Weights of a small audio frame classifier.
Model: 3.47M parameters, log mel input, widths [384].
Rows from block 2, named by matrix and row number. Each number is 200 + 40 x the weight over its row's rms, rounded and kept within 0 to 999. All counts start at 0. After the name is the row's rms in percent of the matrix's.
# fc2: squeeze-excite expand (model.blocks.2.att.fc2.weight, 384x48), inputs 0-47
fc2.100,055,171,148,84,252,177,225,124,212,203,188,181,149,160,223,199,228,107,230,176,230,192,215,205,214,221,211,223,198,214,162,170,115,167,140,261,261,207,179,228,216,194,193,253,198,190,245,146,188
fc2.101,100,221,172,176,229,168,150,157,211,225,83,241,243,248,260,199,226,193,202,235,197,199,178,249,176,250,259,175,171,219,224,194,200,244,143,256,220,216,236,161,288,240,198,197,145,222,187,247,134
fc2.102,076,239,189,173,215,247,207,252,126,158,255,174,194,197,180,146,171,249,296,134,149,187,197,267,179,204,180,259,226,143,254,211,182,212,183,183,220,271,223,211,198,165,220,282,181,174,216,177,151
fc2.103,101,216,150,208,174,192,228,196,165,188,225,244,220,186,228,199,265,164,215,237,133,242,256,228,214,197,249,206,213,132,192,219,169,166,140,198,175,33,241,243,203,154,210,167,189,198,204,197,176
fc2.104,091,190,154,244,179,256,191,199,172,179,261,188,237,187,166,131,214,257,238,171,150,224,234,274,179,253,194,164,211,231,243,279,131,247,186,219,217,197,138,198,187,128,212,251,213,176,122,222,181
fc2.105,081,201,185,162,221,92,164,182,177,217,255,158,232,203,129,162,246,153,260,230,216,253,184,187,239,173,209,170,284,201,217,166,144,153,179,231,241,197,239,245,143,191,226,170,187,208,145,166,147
fc2.106,067,209,179,262,139,202,180,244,206,177,213,220,179,136,147,210,168,274,219,177,222,167,276,245,170,125,185,171,223,243,212,204,256,143,164,252,154,165,225,159,189,133,218,138,200,144,166,187,158
fc2.107,077,122,173,252,227,260,192,220,150,244,204,214,190,229,154,270,261,121,191,177,157,210,238,210,188,236,218,177,218,163,239,91,206,227,197,194,236,256,225,226,158,204,206,139,254,212,170,161,224
fc2.108,120,215,222,179,217,182,172,226,217,230,174,239,185,227,83,180,183,132,197,171,191,186,153,179,186,186,191,213,239,223,140,180,218,238,200,181,212,244,228,158,197,206,211,79,203,289,279,169,147
fc2.109,102,191,149,150,203,182,203,223,259,172,213,216,176,196,241,247,175,144,145,138,168,181,275,231,205,196,220,219,132,192,174,179,218,215,209,286,210,198,182,203,207,215,84,156,203,230,284,234,256
fc2.110,154,195,286,211,210,193,194,139,224,217,175,205,296,151,183,169,221,163,158,242,164,161,190,239,197,253,189,214,233,203,177,68,208,172,263,186,214,242,193,215,201,160,209,220,195,198,157,113,220
fc2.111,082,158,219,282,176,197,222,183,237,188,198,227,196,240,257,224,174,214,183,174,294,206,282,176,182,207,167,208,180,194,232,288,178,214,193,181,156,221,182,205,170,111,184,110,280,219,237,216,166
fc2.112,106,200,184,252,180,252,237,168,155,194,216,202,305,207,193,208,207,218,193,162,206,217,191,264,194,199,226,211,197,216,185,198,246,241,211,180,235,235,202,286,155,260,185,94,230,169,274,133,137
fc2.113,107,228,206,223,117,129,231,187,295,181,254,247,188,215,182,224,207,233,195,197,320,187,168,136,192,208,173,214,189,210,131,231,224,128,238,149,215,216,228,240,206,170,181,209,188,220,219,191,261
fc2.114,104,206,190,184,275,157,182,230,199,210,221,59,191,209,218,209,157,212,239,171,181,173,205,178,212,200,226,204,108,241,194,290,234,213,129,211,150,234,175,255,176,154,186,220,189,261,185,196,175
fc2.115,125,163,136,163,155,190,220,243,94,219,185,184,239,204,177,212,146,145,204,216,172,224,101,185,211,190,233,206,118,190,205,167,184,261,157,205,170,129,197,232,238,236,184,150,184,195,165,264,219
fc2.116,059,213,180,125,205,185,176,239,187,135,178,277,263,207,229,160,206,280,205,159,120,150,203,154,205,209,243,198,272,190,203,160,189,133,123,150,183,182,277,209,178,191,203,161,171,184,212,212,197
fc2.117,105,212,143,148,254,187,169,249,284,216,117,196,134,224,191,192,230,244,173,152,134,195,215,215,214,241,230,184,309,188,203,192,117,189,210,195,204,124,204,234,199,182,186,200,196,180,256,223,218
fc2.118,094,217,182,165,225,227,229,200,125,228,225,190,280,240,207,235,161,207,219,253,190,196,207,292,193,236,235,201,232,227,208,250,148,215,158,145,265,268,228,300,198,186,196,239,226,150,210,236,150
fc2.119,109,193,136,207,216,180,206,286,311,213,227,125,217,193,209,214,210,245,196,217,198,197,237,178,177,156,212,259,204,193,217,209,144,231,182,180,218,281,151,191,247,176,183,181,205,177,311,138,206
fc2.120,056,182,226,216,133,249,208,225,187,194,191,214,229,262,195,120,235,257,201,220,209,158,205,185,190,192,171,222,168,218,196,184,176,215,102,208,132,180,275,106,231,166,251,183,196,148,120,238,226
fc2.121,101,226,172,221,197,119,187,161,109,200,238,202,288,184,223,219,184,187,236,287,202,175,240,259,222,216,251,223,262,177,157,249,215,160,230,194,243,261,249,202,207,185,210,224,199,207,209,287,233
fc2.122,157,138,238,134,218,177,192,147,152,162,225,301,237,213,214,213,231,174,218,263,209,205,199,152,210,180,258,165,268,208,234,222,207,228,209,263,166,164,257,207,229,220,211,132,190,175,258,261,252
fc2.123,136,186,173,292,178,248,239,192,249,242,162,100,217,220,195,96,175,259,184,203,226,255,276,275,220,230,211,179,179,159,191,214,166,190,201,233,153,201,177,175,186,187,181,220,171,200,212,145,169
fc2.124,080,229,137,231,256,164,218,161,164,228,185,220,190,211,215,222,274,133,234,230,170,246,159,224,149,235,224,171,141,251,206,277,154,230,218,175,185,249,275,168,241,153,181,206,195,111,179,183,193
fc2.125,123,201,220,185,173,219,171,170,215,226,232,87,230,234,162,265,147,211,217,251,228,213,163,224,238,185,208,263,250,181,252,253,221,236,211,224,240,80,251,213,200,192,138,204,209,200,235,200,242
fc2.126,114,211,93,172,180,217,144,229,206,219,194,152,227,245,213,193,157,173,141,317,208,240,163,243,167,205,242,247,131,203,209,174,211,239,245,212,162,168,269,169,221,200,204,223,175,185,193,219,268
fc2.127,108,207,236,201,208,189,220,100,216,244,214,179,205,222,191,232,228,366,210,211,199,232,200,195,200,178,208,189,222,165,202,206,189,239,215,168,159,216,172,228,188,152,209,233,187,233,258,226,85
fc2.128,100,220,181,255,255,245,267,140,267,167,202,242,169,201,210,237,198,213,231,326,153,241,197,258,222,220,213,256,192,142,249,224,181,163,160,232,221,173,211,168,202,221,218,210,178,160,230,261,164
fc2.129,080,209,270,259,231,240,193,196,186,203,168,181,196,189,90,152,185,230,62,162,175,193,195,133,205,184,240,224,241,175,205,144,236,197,205,197,162,200,169,209,201,188,230,196,239,116,224,188,222
fc2.130,084,87,218,110,179,199,152,161,253,225,217,221,278,208,140,229,163,196,168,94,227,225,197,173,217,231,191,178,223,229,192,179,184,212,135,188,172,172,186,155,166,192,173,173,242,208,182,172,254
fc2.131,106,232,167,56,197,255,168,215,184,161,223,253,227,202,171,210,170,310,228,209,231,191,229,176,204,202,187,206,171,158,208,200,171,195,214,215,179,228,190,239,190,224,167,168,169,250,228,198,313
fc2.132,072,230,147,205,194,294,148,111,203,173,238,216,214,147,173,193,168,113,174,179,172,157,213,210,185,194,276,237,216,191,189,211,236,206,159,161,194,275,166,128,222,217,150,270,181,225,222,209,221
fc2.133,117,210,192,137,198,175,120,177,175,213,143,239,196,203,176,262,174,183,188,284,170,194,173,176,204,244,228,197,134,178,209,175,181,189,263,277,201,283,229,224,200,259,200,152,175,274,244,247,244
fc2.134,071,148,212,231,181,213,247,216,191,176,170,119,157,220,210,205,222,310,163,291,179,190,277,127,177,210,206,190,155,199,100,170,217,176,193,230,182,203,174,197,203,193,234,148,204,215,176,189,138
fc2.135,099,175,162,185,203,165,179,227,154,209,234,245,116,143,163,209,206,188,194,178,169,189,225,156,205,196,247,252,167,213,178,143,149,302,215,174,169,281,184,300,222,214,169,167,179,211,203,259,246
fc2.136,127,220,233,174,235,328,188,190,214,247,196,255,212,259,220,198,197,205,243,131,216,153,264,170,206,236,226,204,188,250,227,152,164,227,233,232,237,145,142,197,211,244,231,233,209,194,190,177,294
fc2.137,099,194,136,127,225,193,170,197,215,197,218,241,207,196,160,193,198,155,202,147,282,197,145,150,195,228,193,210,258,187,231,307,223,251,240,195,218,277,253,265,181,256,212,213,191,229,135,221,181
fc2.138,121,228,225,156,188,206,194,205,235,268,90,154,265,201,159,215,170,236,238,270,207,232,208,187,214,247,195,208,160,207,248,134,207,194,216,185,195,176,167,152,228,117,189,162,208,192,248,299,180
fc2.139,090,158,133,112,187,153,200,240,188,194,189,259,263,157,225,215,224,84,254,271,199,218,201,239,185,159,232,198,191,195,227,191,207,227,280,257,216,211,246,199,228,136,155,191,194,207,224,207,208
fc2.140,108,172,167,150,176,242,187,260,149,215,204,220,228,221,259,269,234,222,148,232,207,193,213,146,196,224,256,135,240,192,176,293,163,182,205,217,226,256,248,305,220,213,190,200,186,230,214,157,141
fc2.141,114,117,119,182,201,178,180,192,160,149,179,201,188,219,221,206,216,189,192,122,198,200,146,259,184,200,248,166,134,171,172,277,225,171,134,249,185,285,163,217,222,189,178,237,164,168,178,198,273
fc2.142,126,162,249,173,144,174,154,202,181,175,165,218,233,180,208,267,169,232,194,165,118,190,224,201,193,163,188,221,157,194,179,87,190,252,219,229,215,284,239,173,212,244,199,178,190,110,144,177,156
fc2.143,118,215,207,190,172,197,206,229,232,187,200,285,222,219,228,258,178,150,231,158,276,169,271,172,216,173,188,180,212,265,174,269,194,168,209,156,96,260,193,244,169,179,272,273,204,204,195,207,203
fc2.144,118,246,193,178,221,225,217,177,183,279,217,260,225,178,211,186,130,166,276,246,211,208,225,232,213,223,170,211,292,178,201,214,229,220,221,221,167,216,170,180,230,211,177,277,208,172,264,323,240
fc2.145,099,191,225,245,219,290,198,223,205,229,207,169,198,201,265,239,224,255,259,121,231,200,209,213,198,170,242,129,225,231,132,230,220,192,187,215,177,227,233,120,166,212,210,271,196,245,148,283,223
fc2.146,088,161,223,180,215,162,230,214,226,228,233,207,187,207,166,208,258,298,182,109,284,187,227,217,202,191,216,204,182,212,260,274,222,212,186,179,208,77,199,251,184,195,225,206,180,141,159,242,223
fc2.147,092,234,163,368,212,189,194,250,251,213,195,260,176,232,211,184,226,263,140,173,185,158,166,155,184,203,181,176,253,166,203,230,182,152,201,206,179,251,200,233,218,177,190,260,155,190,197,167,199
fc2.148,127,189,237,253,210,226,196,229,254,178,232,207,210,201,254,180,246,252,308,210,118,203,191,221,189,208,215,196,243,113,220,275,176,209,230,186,163,256,212,158,220,219,203,257,202,210,249,113,168
fc2.149,137,200,266,212,181,200,203,209,220,190,166,113,185,205,143,238,222,257,158,259,115,194,268,206,219,199,158,147,262,189,197,255,212,210,202,188,180,301,270,204,192,274,228,178,178,206,205,167,180
fc2.150,122,207,262,168,183,194,244,184,180,200,241,237,197,236,259,170,250,233,199,222,158,174,210,274,190,237,208,220,268,199,173,165,226,230,180,246,195,160,188,219,187,247,238,127,218,141,257,219,71
fc2.151,104,173,226,218,305,194,216,236,283,202,179,168,307,193,236,221,161,239,171,197,204,213,137,180,204,166,221,207,268,211,181,238,200,201,166,163,206,242,199,119,198,283,224,214,202,250,221,161,165
fc2.152,098,173,259,285,232,249,216,168,223,157,204,172,251,225,207,269,250,151,171,300,231,195,282,185,211,204,198,196,150,209,206,236,277,166,197,196,189,151,167,183,154,185,242,192,205,164,226,229,141
fc2.153,104,189,165,172,216,277,206,190,191,179,199,281,201,186,210,227,243,141,185,175,142,272,200,220,228,146,92,198,199,177,256,228,107,211,202,224,194,220,201,200,230,113,210,195,226,217,246,137,214
fc2.154,094,197,254,261,198,211,205,273,200,191,207,245,131,222,244,208,151,106,199,226,242,265,235,154,222,195,184,178,232,225,214,326,141,237,228,211,196,187,185,181,208,219,232,245,169,211,246,238,217
fc2.155,140,210,186,176,239,167,173,205,184,186,202,249,252,232,214,209,245,246,158,208,127,86,290,188,194,200,161,193,281,192,212,221,176,209,195,211,178,290,165,225,180,215,210,124,228,203,198,252,256
fc2.156,088,167,212,206,198,205,223,235,174,207,201,257,221,194,128,155,276,176,196,152,270,175,241,165,194,228,160,179,186,176,205,251,182,173,206,169,174,238,235,228,204,222,205,295,238,97,131,122,195
fc2.157,063,123,207,231,196,236,218,189,147,194,170,173,145,193,214,211,218,153,237,231,258,221,214,190,245,204,148,254,231,246,260,238,102,185,183,219,240,119,172,191,127,208,236,216,140,247,230,197,248
fc2.158,115,211,170,297,176,163,207,192,224,254,204,259,158,192,227,236,185,166,191,262,180,204,111,216,220,208,208,169,275,191,215,217,181,190,239,169,237,214,206,211,204,162,222,138,210,173,208,240,62
fc2.159,057,216,189,157,203,139,137,223,180,183,204,201,174,173,321,205,129,152,199,196,184,166,178,193,186,234,274,136,195,191,118,231,222,157,184,180,192,242,180,189,188,178,213,223,197,234,102,160,151
fc2.160,097,186,181,254,228,192,241,297,235,227,239,145,229,192,195,170,284,223,274,196,149,220,184,261,176,190,201,224,216,271,186,216,189,202,245,179,203,261,189,246,224,187,197,269,241,229,245,189,115
fc2.161,091,208,149,210,166,182,193,174,217,195,145,102,229,170,141,119,192,198,203,202,246,183,230,217,181,220,191,192,130,232,229,351,208,152,192,213,196,237,228,213,175,171,228,129,198,204,200,175,209
fc2.162,087,172,153,126,166,270,191,212,216,164,156,272,178,220,242,142,191,143,234,197,168,208,252,212,197,210,193,222,194,231,177,200,198,254,192,236,177,151,263,163,195,174,279,178,231,286,148,252,144
fc2.163,113,155,205,210,218,226,222,187,195,249,196,255,269,240,279,232,228,144,244,287,180,193,200,163,176,247,287,227,246,153,200,180,201,189,164,174,173,239,202,232,177,91,202,196,210,211,256,234,228
fc2.164,104,207,208,229,232,197,229,211,211,201,203,131,234,198,216,191,209,291,188,191,148,193,185,240,146,227,184,159,214,237,222,290,241,214,189,189,254,156,249,211,256,125,216,193,194,171,333,231,189
fc2.165,125,200,154,172,215,136,231,157,201,184,247,210,198,220,140,193,186,148,187,243,182,218,173,141,165,199,217,212,186,216,152,162,251,221,199,139,193,290,225,190,254,210,164,332,150,225,214,194,259
fc2.166,070,216,184,173,237,164,201,233,204,203,201,213,273,188,204,189,263,284,216,79,184,189,267,151,207,234,224,192,229,204,192,243,188,237,272,220,177,178,221,240,158,214,183,168,258,146,232,276,240
fc2.167,101,215,198,348,196,208,201,170,233,224,228,245,201,238,129,149,207,234,161,234,168,236,157,257,221,143,181,235,215,215,199,116,220,192,183,199,209,125,185,190,178,244,202,253,204,265,205,204,210
fc2.168,079,196,170,269,248,151,159,246,193,185,205,110,186,185,158,211,203,401,188,172,196,190,214,200,195,189,206,196,212,219,214,214,180,233,227,178,143,223,219,195,170,186,179,218,189,201,187,210,190
fc2.169,078,167,255,171,195,251,201,191,178,211,190,141,249,183,219,187,219,235,242,236,121,188,265,254,225,233,204,209,238,203,169,250,154,180,182,192,144,150,208,181,238,153,309,193,240,236,240,235,120
fc2.170,087,201,204,121,227,144,185,173,231,198,161,184,226,213,128,194,253,203,172,234,212,150,267,222,174,291,280,218,101,202,216,152,263,203,235,225,165,239,222,199,194,204,178,199,233,236,258,224,216
fc2.171,099,265,202,222,205,273,213,203,200,164,189,145,240,173,140,222,164,119,249,191,169,186,209,242,206,194,202,219,211,276,210,212,204,195,225,180,61,220,252,197,164,228,196,124,166,174,159,224,183
fc2.172,103,226,196,318,253,156,181,186,223,260,197,250,215,193,180,244,224,237,224,117,204,168,244,127,242,219,201,197,232,209,235,229,214,175,126,221,230,179,125,219,233,178,224,255,208,174,224,228,143
fc2.173,087,160,200,335,241,204,200,209,220,195,212,241,236,174,185,229,239,236,206,101,175,190,200,210,217,135,231,197,151,196,201,139,201,239,206,161,210,183,231,203,203,183,210,178,213,205,134,113,114
fc2.174,109,162,216,307,188,234,227,197,189,208,157,169,310,229,232,254,202,228,239,183,235,200,223,212,172,217,169,186,196,200,196,307,233,227,183,212,259,234,191,201,223,180,187,194,235,173,210,304,151
fc2.175,099,206,203,242,149,248,207,68,177,201,220,257,202,174,201,185,198,177,248,263,242,180,252,208,207,217,232,290,220,217,240,204,161,186,204,215,223,122,249,181,227,193,229,195,158,162,151,274,193
fc2.176,099,190,189,115,196,240,184,180,206,158,202,208,212,225,169,180,186,134,191,297,243,216,159,176,194,241,181,187,169,210,186,148,109,226,237,192,241,138,124,188,142,190,237,115,197,254,220,168,194
fc2.177,070,196,216,188,194,210,176,169,228,214,176,206,228,188,279,149,285,118,197,78,206,212,189,212,210,172,185,187,154,248,180,195,166,190,156,189,230,296,239,185,209,181,217,116,169,238,250,213,206
fc2.178,078,185,165,179,255,249,185,185,155,180,228,329,149,202,177,213,200,210,263,132,140,123,176,306,210,166,227,169,246,181,207,220,197,243,215,214,210,233,240,205,154,206,210,208,184,215,243,209,195
fc2.179,117,153,162,227,209,175,227,189,122,175,192,170,205,250,192,190,209,262,181,293,124,205,185,256,215,270,174,220,215,256,230,236,265,181,228,216,209,248,204,218,192,207,195,111,204,217,285,197,253
fc2.180,091,176,179,316,219,203,196,238,180,206,232,200,201,233,167,197,267,169,200,144,140,214,225,179,200,230,194,188,319,220,166,238,247,141,218,166,192,157,181,255,176,197,200,137,132,216,238,246,200
fc2.181,077,233,275,181,189,270,220,264,228,221,229,168,233,224,256,228,191,229,240,118,200,225,243,225,134,218,238,219,151,185,223,252,226,264,228,201,185,150,180,150,217,202,156,165,247,253,215,120,221
fc2.182,093,157,203,144,192,156,185,143,200,233,204,226,174,174,162,170,173,164,175,190,201,237,172,363,205,181,199,163,172,201,207,222,182,178,205,225,216,95,209,210,225,250,201,215,197,170,260,251,143
fc2.183,138,231,199,111,217,211,243,185,189,139,232,198,201,209,206,247,265,214,172,191,204,209,171,246,195,223,102,86,218,156,174,157,167,155,156,166,141,236,200,227,209,244,235,232,198,225,253,252,210
fc2.184,091,169,185,224,201,270,255,206,215,231,174,207,210,159,168,214,156,168,187,230,211,225,272,202,229,162,184,233,170,233,171,314,139,236,199,193,133,184,262,282,215,283,193,195,202,135,205,199,171
fc2.185,083,126,205,168,191,222,211,220,141,171,200,71,239,191,183,220,212,193,213,169,158,218,226,180,191,149,76,188,149,192,204,205,164,184,175,164,156,258,222,182,188,193,202,177,161,162,131,168,163
fc2.186,078,185,181,167,204,223,181,194,211,226,240,192,228,201,222,100,167,212,203,306,216,180,201,215,216,216,264,183,253,201,240,167,166,230,209,134,263,196,177,191,233,187,224,174,251,219,60,214,192
fc2.187,099,242,200,246,207,103,236,201,234,217,159,233,231,253,194,218,146,185,237,162,258,235,257,222,209,256,223,163,217,170,202,199,203,182,192,228,154,102,179,185,254,137,192,212,228,227,218,267,121
fc2.188,093,196,210,186,218,249,239,188,248,190,203,196,218,177,226,145,190,180,211,182,271,323,176,227,217,229,183,229,259,180,169,253,212,210,237,193,128,214,242,297,180,188,262,168,172,209,163,280,217
fc2.189,053,182,232,140,196,175,234,266,147,220,145,296,165,183,136,230,224,198,238,230,187,200,234,225,223,179,140,204,202,216,185,285,128,152,235,164,198,189,206,179,192,197,200,146,210,191,170,94,217
fc2.190,125,158,217,220,168,172,205,316,181,195,207,161,207,215,190,225,273,213,266,245,91,155,211,211,204,244,204,202,179,177,177,217,124,148,208,221,239,164,193,167,233,272,156,175,209,223,252,212,168
fc2.191,083,173,228,164,220,157,181,184,203,210,223,220,319,214,292,189,210,202,168,199,257,232,182,234,187,238,261,207,212,201,259,134,189,196,172,214,198,220,196,252,210,165,154,210,194,152,226,76,175
fc2.192,119,196,221,208,185,253,187,165,184,238,165,265,190,200,202,225,206,235,228,120,258,181,235,218,213,167,150,191,169,203,175,149,221,196,194,211,159,153,234,239,258,177,159,202,220,213,88,328,192
fc2.193,083,191,234,137,203,145,201,118,169,219,200,78,229,187,163,207,241,215,205,201,172,259,187,206,218,248,208,171,120,179,218,171,190,256,255,202,187,194,184,185,234,207,179,265,210,176,102,159,183
fc2.194,085,272,206,223,219,176,230,252,147,209,202,250,220,199,104,175,203,183,159,160,232,199,174,137,181,124,192,209,169,182,183,209,141,196,233,178,192,132,216,150,131,285,199,173,187,160,269,163,223
fc2.195,069,168,208,271,245,245,201,214,205,202,219,208,205,227,118,192,166,203,206,195,228,205,168,189,207,193,208,169,197,190,214,300,203,173,174,224,269,242,110,274,151,230,200,106,235,202,278,245,192
fc2.196,081,222,210,325,187,198,174,188,207,220,186,90,194,221,134,236,246,144,175,257,219,170,209,185,142,162,184,191,203,191,173,113,195,187,247,165,219,183,218,241,214,148,192,207,176,141,149,192,180
fc2.197,087,135,225,202,214,215,183,216,239,174,188,272,295,191,199,170,202,154,202,120,169,192,225,119,183,206,209,209,149,180,171,263,209,178,217,221,171,172,179,265,238,176,209,168,199,181,82,250,228
fc2.198,075,185,195,298,217,293,197,195,136,216,203,196,153,223,152,198,272,197,182,230,159,199,177,214,153,215,190,186,228,273,258,185,134,220,189,167,202,218,238,241,169,146,190,236,185,111,176,183,260
fc2.199,064,228,196,232,208,193,188,154,284,181,200,110,234,195,170,223,241,182,210,274,217,199,184,181,166,212,220,231,160,239,159,244,199,237,146,157,142,224,204,260,204,221,159,208,196,230,339,186,216
fc2.200,110,208,179,118,199,233,239,162,190,172,234,175,183,150,247,209,227,212,213,188,173,162,159,132,200,164,210,133,314,203,197,124,183,213,162,209,212,181,124,235,217,146,131,185,207,218,207,129,218
fc2.201,117,201,230,215,151,208,206,146,201,208,210,169,338,216,233,249,246,251,192,185,163,232,215,233,209,186,327,134,221,205,160,228,172,161,174,201,164,237,229,250,208,210,218,208,208,245,208,185,245
fc2.202,139,210,271,245,214,231,194,211,229,221,202,242,234,167,30,192,193,248,203,199,265,206,260,218,202,189,194,181,220,155,226,185,223,222,213,168,192,147,223,204,194,178,223,248,201,236,115,165,232
fc2.203,088,171,207,89,218,205,242,176,148,248,192,243,197,183,248,158,224,146,193,206,153,190,177,171,204,144,206,232,278,204,209,147,142,206,194,259,130,266,234,152,239,244,222,168,205,227,165,250,211
fc2.204,074,195,221,130,172,166,166,198,174,273,167,144,186,225,215,192,131,244,211,185,117,188,229,202,187,234,237,207,187,106,262,170,263,233,208,226,290,172,228,184,152,172,183,153,180,167,184,163,167
fc2.205,064,184,168,166,230,168,192,205,257,241,167,280,193,216,222,246,230,89,194,99,221,244,198,167,200,173,198,201,245,145,210,217,140,210,224,220,161,253,195,158,216,184,215,144,257,182,205,215,126
fc2.206,129,208,151,225,198,272,230,251,148,179,234,182,186,152,264,217,234,221,211,193,226,189,220,183,200,226,241,198,204,267,159,230,199,147,179,157,93,264,239,272,166,219,242,165,203,151,198,267,156
fc2.207,094,212,230,232,147,254,223,234,161,223,175,137,205,202,226,210,137,227,214,293,173,131,195,202,169,241,181,229,295,200,203,259,199,199,205,216,265,138,204,131,185,187,188,174,236,185,212,259,270
fc2.208,099,181,200,328,200,137,207,165,138,200,208,162,195,238,177,280,223,176,197,258,120,196,214,188,195,202,180,222,192,227,174,177,267,218,211,206,131,125,177,236,184,142,193,184,210,198,260,240,220
fc2.209,111,235,174,192,170,187,191,217,292,231,162,152,204,228,196,221,240,90,193,251,160,209,221,196,193,181,159,199,275,188,196,208,173,219,230,167,199,168,199,201,187,216,202,156,194,204,264,189,348
fc2.210,072,131,169,360,168,211,176,192,184,183,182,221,202,198,130,203,234,247,239,178,183,178,216,236,162,183,166,205,212,175,181,178,163,217,231,190,183,152,231,197,194,187,225,181,201,149,85,217,163
fc2.211,074,181,181,307,188,174,193,122,212,230,211,265,168,194,221,180,242,169,204,240,103,195,186,249,202,162,170,217,194,187,105,193,190,233,180,206,225,221,182,127,228,157,182,208,180,153,147,253,253
fc2.212,097,149,143,200,215,193,126,138,112,155,199,181,190,189,203,181,121,192,154,275,174,300,111,251,175,185,188,226,167,179,208,201,195,234,177,160,180,152,216,178,191,238,177,171,169,206,221,202,225
fc2.213,106,183,224,164,226,207,220,119,179,228,220,304,172,227,204,177,122,223,194,194,190,266,209,234,192,214,212,202,198,159,193,183,155,192,195,202,239,74,228,246,247,237,228,200,209,181,169,221,294
fc2.214,074,163,163,170,125,181,167,232,247,160,200,220,204,217,208,181,237,159,192,356,220,203,219,201,206,199,213,201,235,213,216,120,223,165,234,256,165,138,140,226,197,233,189,262,193,222,232,182,162
fc2.215,091,262,202,201,200,83,206,177,154,186,186,79,181,200,151,176,209,150,234,283,194,196,121,222,206,210,205,193,154,200,212,160,194,196,131,231,222,195,263,200,220,261,217,220,194,230,194,222,210
fc2.216,054,167,190,116,179,175,228,215,189,206,199,177,198,185,182,216,130,253,193,180,255,187,209,232,162,178,209,244,151,203,189,210,159,192,170,200,170,243,180,247,214,64,171,260,182,145,284,260,231
fc2.217,126,218,232,108,164,171,178,227,186,199,177,172,211,182,285,178,238,237,160,331,164,246,189,218,208,226,194,187,248,232,192,219,134,219,213,196,191,200,218,150,244,197,233,196,188,137,293,192,185
fc2.218,114,149,194,115,200,229,228,246,314,192,175,211,183,226,223,212,192,195,180,194,228,227,258,126,188,209,183,210,259,169,203,84,232,219,172,206,220,188,188,202,148,214,210,282,184,222,228,238,253
fc2.219,123,203,217,249,161,191,248,199,176,189,220,99,256,223,231,212,108,260,155,191,237,224,203,187,170,180,208,213,198,191,194,215,125,192,199,231,168,211,183,182,297,169,222,243,200,163,110,273,191
fc2.220,089,187,159,192,242,257,192,229,202,197,132,225,169,185,188,204,233,234,186,98,179,207,164,227,206,239,127,239,209,223,201,204,138,219,185,157,189,282,196,194,206,212,274,292,190,122,200,244,148
fc2.221,102,197,227,78,167,169,209,182,249,112,152,209,186,214,227,243,228,194,260,223,182,180,220,263,209,238,156,202,168,219,180,303,142,216,204,159,203,214,227,178,181,209,152,221,204,183,124,168,185
fc2.222,105,212,222,232,215,207,184,211,142,175,165,215,223,219,177,227,158,273,166,121,212,242,190,186,210,224,232,176,221,225,186,248,253,211,209,200,112,176,181,257,163,147,216,307,183,196,173,245,97
fc2.223,093,229,194,205,192,198,201,203,214,193,185,134,244,151,242,252,177,275,209,110,225,209,163,144,196,221,176,194,170,228,188,291,259,262,201,174,194,188,201,233,194,314,222,252,154,218,221,198,255
fc2.224,103,194,261,265,145,214,174,262,154,223,197,285,167,195,233,211,224,122,192,187,250,229,245,213,230,176,224,180,217,218,159,225,233,224,211,174,226,165,181,282,236,231,185,257,210,121,139,179,256
fc2.225,116,215,240,221,224,173,219,215,207,214,158,234,205,206,186,210,253,212,213,195,236,222,216,240,184,173,154,183,262,215,193,195,118,250,214,198,234,198,148,270,215,297,171,110,206,152,229,88,151
fc2.226,110,159,179,327,193,211,188,231,188,296,201,217,192,220,165,210,148,268,210,222,173,195,192,237,196,178,193,200,240,209,127,277,198,309,203,230,136,169,195,242,223,206,211,180,234,192,209,215,200
fc2.227,128,191,249,192,212,108,186,204,176,190,183,225,100,188,238,218,180,179,231,199,184,201,244,182,177,225,170,190,209,193,206,314,202,212,200,186,152,64,194,227,188,223,210,249,187,185,180,122,190
fc2.228,104,219,188,149,172,193,194,201,160,209,168,170,178,210,202,192,192,363,172,213,143,186,275,186,213,213,206,184,195,245,217,198,202,212,175,170,197,238,126,193,206,235,148,150,236,148,290,235,177
fc2.229,124,184,227,241,236,219,191,192,329,190,189,191,205,203,197,223,257,218,204,153,114,155,258,265,212,192,176,166,226,146,176,285,144,260,191,247,171,252,203,205,175,220,217,222,202,242,233,208,166
fc2.230,113,205,192,226,179,226,211,147,233,196,231,195,182,196,184,190,35,149,167,143,190,237,141,190,206,175,223,204,183,233,205,215,181,186,235,226,118,122,245,186,200,217,181,128,217,177,228,243,178
fc2.231,081,149,177,168,235,292,143,171,234,155,239,179,125,192,181,243,188,167,206,283,256,196,235,221,206,271,192,210,239,216,200,220,221,206,171,201,188,66,192,208,183,263,186,184,214,180,211,202,228
fc2.232,115,217,228,257,251,313,218,204,199,203,224,237,209,208,217,236,182,157,186,244,254,147,152,204,202,186,161,193,209,232,179,267,204,188,215,178,230,111,207,173,175,266,225,281,205,171,103,205,197
fc2.233,069,197,214,115,206,176,196,228,203,220,167,121,240,218,205,173,170,221,333,229,218,218,196,191,227,169,169,203,199,213,221,201,214,134,206,197,254,260,184,173,227,185,208,269,173,222,170,183,315
fc2.234,101,273,154,178,268,167,227,243,158,207,163,236,192,184,178,238,136,270,209,253,260,185,199,154,151,213,139,159,95,228,187,220,177,173,222,229,173,203,197,139,195,199,200,222,220,147,242,173,153
fc2.235,074,196,147,238,196,201,193,221,183,177,226,127,258,188,283,146,166,184,198,223,196,197,194,156,176,175,175,197,231,165,207,307,113,270,162,182,184,210,271,229,197,210,131,185,234,132,172,195,181
fc2.236,060,208,231,165,224,247,184,145,213,145,224,98,214,172,225,216,175,222,244,267,190,208,202,246,199,185,178,213,153,234,178,116,174,229,210,246,198,209,205,215,252,157,162,168,189,309,287,192,187